{
  "encoder_parallel_block": false,
  "encoder_shared_expert": false,
  "encoder_conv_stem": true,
  "orthogonalizer": "newton_schulz_5",
  "adamw_weight_decay_other_params": 0.01
}
Rows from block 5 of the decoder of a small segmentation model, named by matrix and row number. Rows with one number belong to one channel. Each number is 128 + 24 x the weight over its row's rms, rounded and kept within 0 to 255. All counts start at 0. Numbers have three digits each.
After each channel's rows are labels from the 100 images, of 14848, where the channel reaches its highest value: "responds to" is what is common among them. Only what is clearly more common there than usual is listed. The data: rendered roads seen from a driver's seat, with toy cars, trees and houses. In brackets: how many of the 100.
# convs1: 3x3 conv (decoder.decb.1.0.convs.1.weight, 32x32x3x3), inputs 0-31, a 3x3 kernel for each
# convs2: expand pointwise conv (decoder.decb.1.0.convs.2.weight, 64x32x1x1, transposed), outputs 0-63

convs1.27:081113096156173100136089115107103123147139123120136121138114125077100090169144157091122156095120101111089096088125094137141119133144143131146152085076141132133121136134180120123142159150109127144140100137149132117124109131125141127134140144124119106132133113171126074131131103115156143147134123120125152153127127123080106146125172103112160127126121131088121127121127115088073118169124157124118097128114083160139147158154110106164150128124154121127135136128136104042107194133137120149115103117116116135104114210107122110178108090134094129142154133130142132112138068145142139186143146130162153128138120160083083105119133114147157158127122112139107121105170114179136102122088119116128134147113134136138124173102158133120097182152063116124122135170108123136088151086109163105142117083129104145158123152137139165124105157129150142142127114142128118151125117153121139124
convs2.27:120085104151135141100123178154087101099123093137107147133118091145127127085150121143158110153118123147116106107149110134085142148142126199157131142096126160121087129120140128157119133148090117
responds to: car (86); line: no line (65); straight (62)

convs1.16:118090110108116132122149138159129084152151136123136158108096164173097131173112130097149151102135130099111099151120151155172130136103118106130158121123139123147157106107122122110132093109124116093094140143142116132126098129118121146123128155131094119109113132164109148156101110121140125112106114155143090106178114108136100155142125162114110124127147097145135145096113112158101136156147113108114135104129125066106141122162175118173154146097163167122079199127070093162173128124174124105150110129184164131121144135124124120146098159151110132096126131118132129127116138121136150124125148147105108120094165137076132104110128139143135131096152149117137130143138137118152119097143079104081146125207130126188112076102106110122127099137154136124148130120164119123138086110105104126163135141134091083149107144158120151156128112142150112091157172094198125137120092111154123113
convs2.16:123111111106086129122111126113141077117141129128177140131126088148087117135111149142095162150151155146145122133159142096192137156139192104143091139167104114139120117111103115102139129143129133
responds to: truck (100); vehicles: one (80)

convs1.2:124193120110134122130107095143114121117124138148125111106083136124124162176136089138177122116102106152144077111114135162145144084127133148161141164122105135169103108108165130119106091134133122139101102089119132109160126128137118139135144116108130117142139130131148095129125169077109119111116124101110125115121098117158116151166120112105127109113112168097065138150120134112156115128112130130165096132183111116130171098141144149122119127151124101129119117195161135130175146138111088132130115141087119170138138087202127119103120130146156127127123093126129144160133151116113115144124152121120137122153136122107099082154107148131140149168163144113104096116079153126103111155124129127158195153072155133119110128123108086117124122171179114112160141110136120140156138112134152097050126136113135104087189110086126142136136128173124096100131162140099132137155159125118146107
convs2.2:139113128097187123102114138144103154131132183143144118128135146099131123105074141140145086119149156139112089100110179167127071145111117123125117114136142119123151126127126171142120140123097172
responds to: car (98); bends left (62); line: no line (56)

convs1.19:120154134150158109136099124137112139129139118111127139147131097097159119148152123146121133098166084098139106105114141138138144121109113157108108076106117122159178130125135144127144132125157121135142145148139135133144170128138116126126123089115138105110123118133178141184128175156108133116117144144128131156146136128134154134121174163133131111183097128090124109112096143089141179098133130151127115126112126110137141117144162160086120153138103091103142094133160069127134067180128105137093130127096166116108207123151181101087138130117154115141091121138099156143070108141131119129130171161110068136174114116106106091141123133137157147153141137086100110109139103097154124092131109147110121115139152151174141133157183136150126132129162099124123076121132135142130140149130114147126146134132119139103154123097141104121103115119065175138105193101120126146088149160125121091
convs2.19:136085142142095099137129121151111136101199119132143171145132118080119137145130148125145138144143117115119123109191098117108178114152169146120093129119144136133109116180133173121112127128141111
responds to: car (100); straight (63); line: no line (62)

convs1.31:133107150074121164118124133105143142131118106161141128116127100115167161105142181121147139114078115135103098119093077163142143130127124141151152127105164099104137136118128108125099137150113128145142093137137087148135156137118142115104148122104154162124110118147114100125132087115086163108110169143089155121114113077214189161129127130130126094118182117116150123164153107137093109150125109175121138146146139123115122110116095151164148087102110079132100130197106114163090125186179154126074136130101120118135124142099133128081151153077069139117135138129115133102132180119175124155145095134137160090133160139132124133097139120144140145146121128130099137095122125147140133121136107118125132093118139112122128169122123104117158100169102136119130132123140096137097109148127121143125171147142141134122133090094150105133182126136124105104148160137080107131161137134130134128
convs2.31:119148146131187155158164139119126132093162135127118167116163111105108111135138138131167124102162155109106136118145139099087142118100096115118114112144120113163123132095120210147149111140118145
responds to: dog (61)

convs1.28:130173124083104078124136147141096114150110134091113126105138125147101114125106144177134139117088187116119158128131097116124101127126128123156123141119155143124132130099105122094105126130114155134138125095128093137137126142127110149133094117128163144169142139152140125138138108125081167136128152125109131152189159122159077120105137150120126121116097123161173109147161147131161119093091137153147121116130097128138135124117087157152141102131145109129111199141082160111107097121150056133130125152154118137093154134118115127126101131103143087102174163100132091112092091153145103131147097159100121107108159157122148126160154119140140099110150158155156141131100102153112121095128134122165145131145130112109105190143178090181138182203099115139152139119115117132118139142144120089131138098096127150150116155119119148144142106114100114112111179146159120123182117161147112104
convs2.28:121136163155160136129117111111110121119092149110163131093148154113132140110141120131193129116135178087148116104085120162131123111135140086134166122132136168169147124130114087077124095121121132
responds to: car (87)

convs1.4:126124145122128164110115066134143130144110123149149152153166151105100153072089077124120146170142092109171137152137173111144140105090117084122151144193116103142111113118112101111122171170138129151150113107086156089135137106136154129145104117099128094108131130117112142080126119127089130120084158157112114155112122166112093110137117157136103172160125118157137161159110136104123159146140142106108135150130126149128136144158080117165155154109125119138164098099104128188133160110085135125140109114146098161129144157107120108136081139132133140113155139120124142082136174152106114101123097071119096112116145130097123079165161114120127122106133110109174177137127116109098104117153134139103115110141157127118125130134137093121144078161168114171100170149113102117120147128108118105101126091094144127120107130110115128131147136130088104144122143115098113153149122095178124089
convs2.4:133151098104121142150180146124132144152132132144072127086193139153117151128130096114138147112129166114155128156111134119124133134147088160113128082162114133126160133103147136150171152132085142
responds to: truck (85); line: no line (74)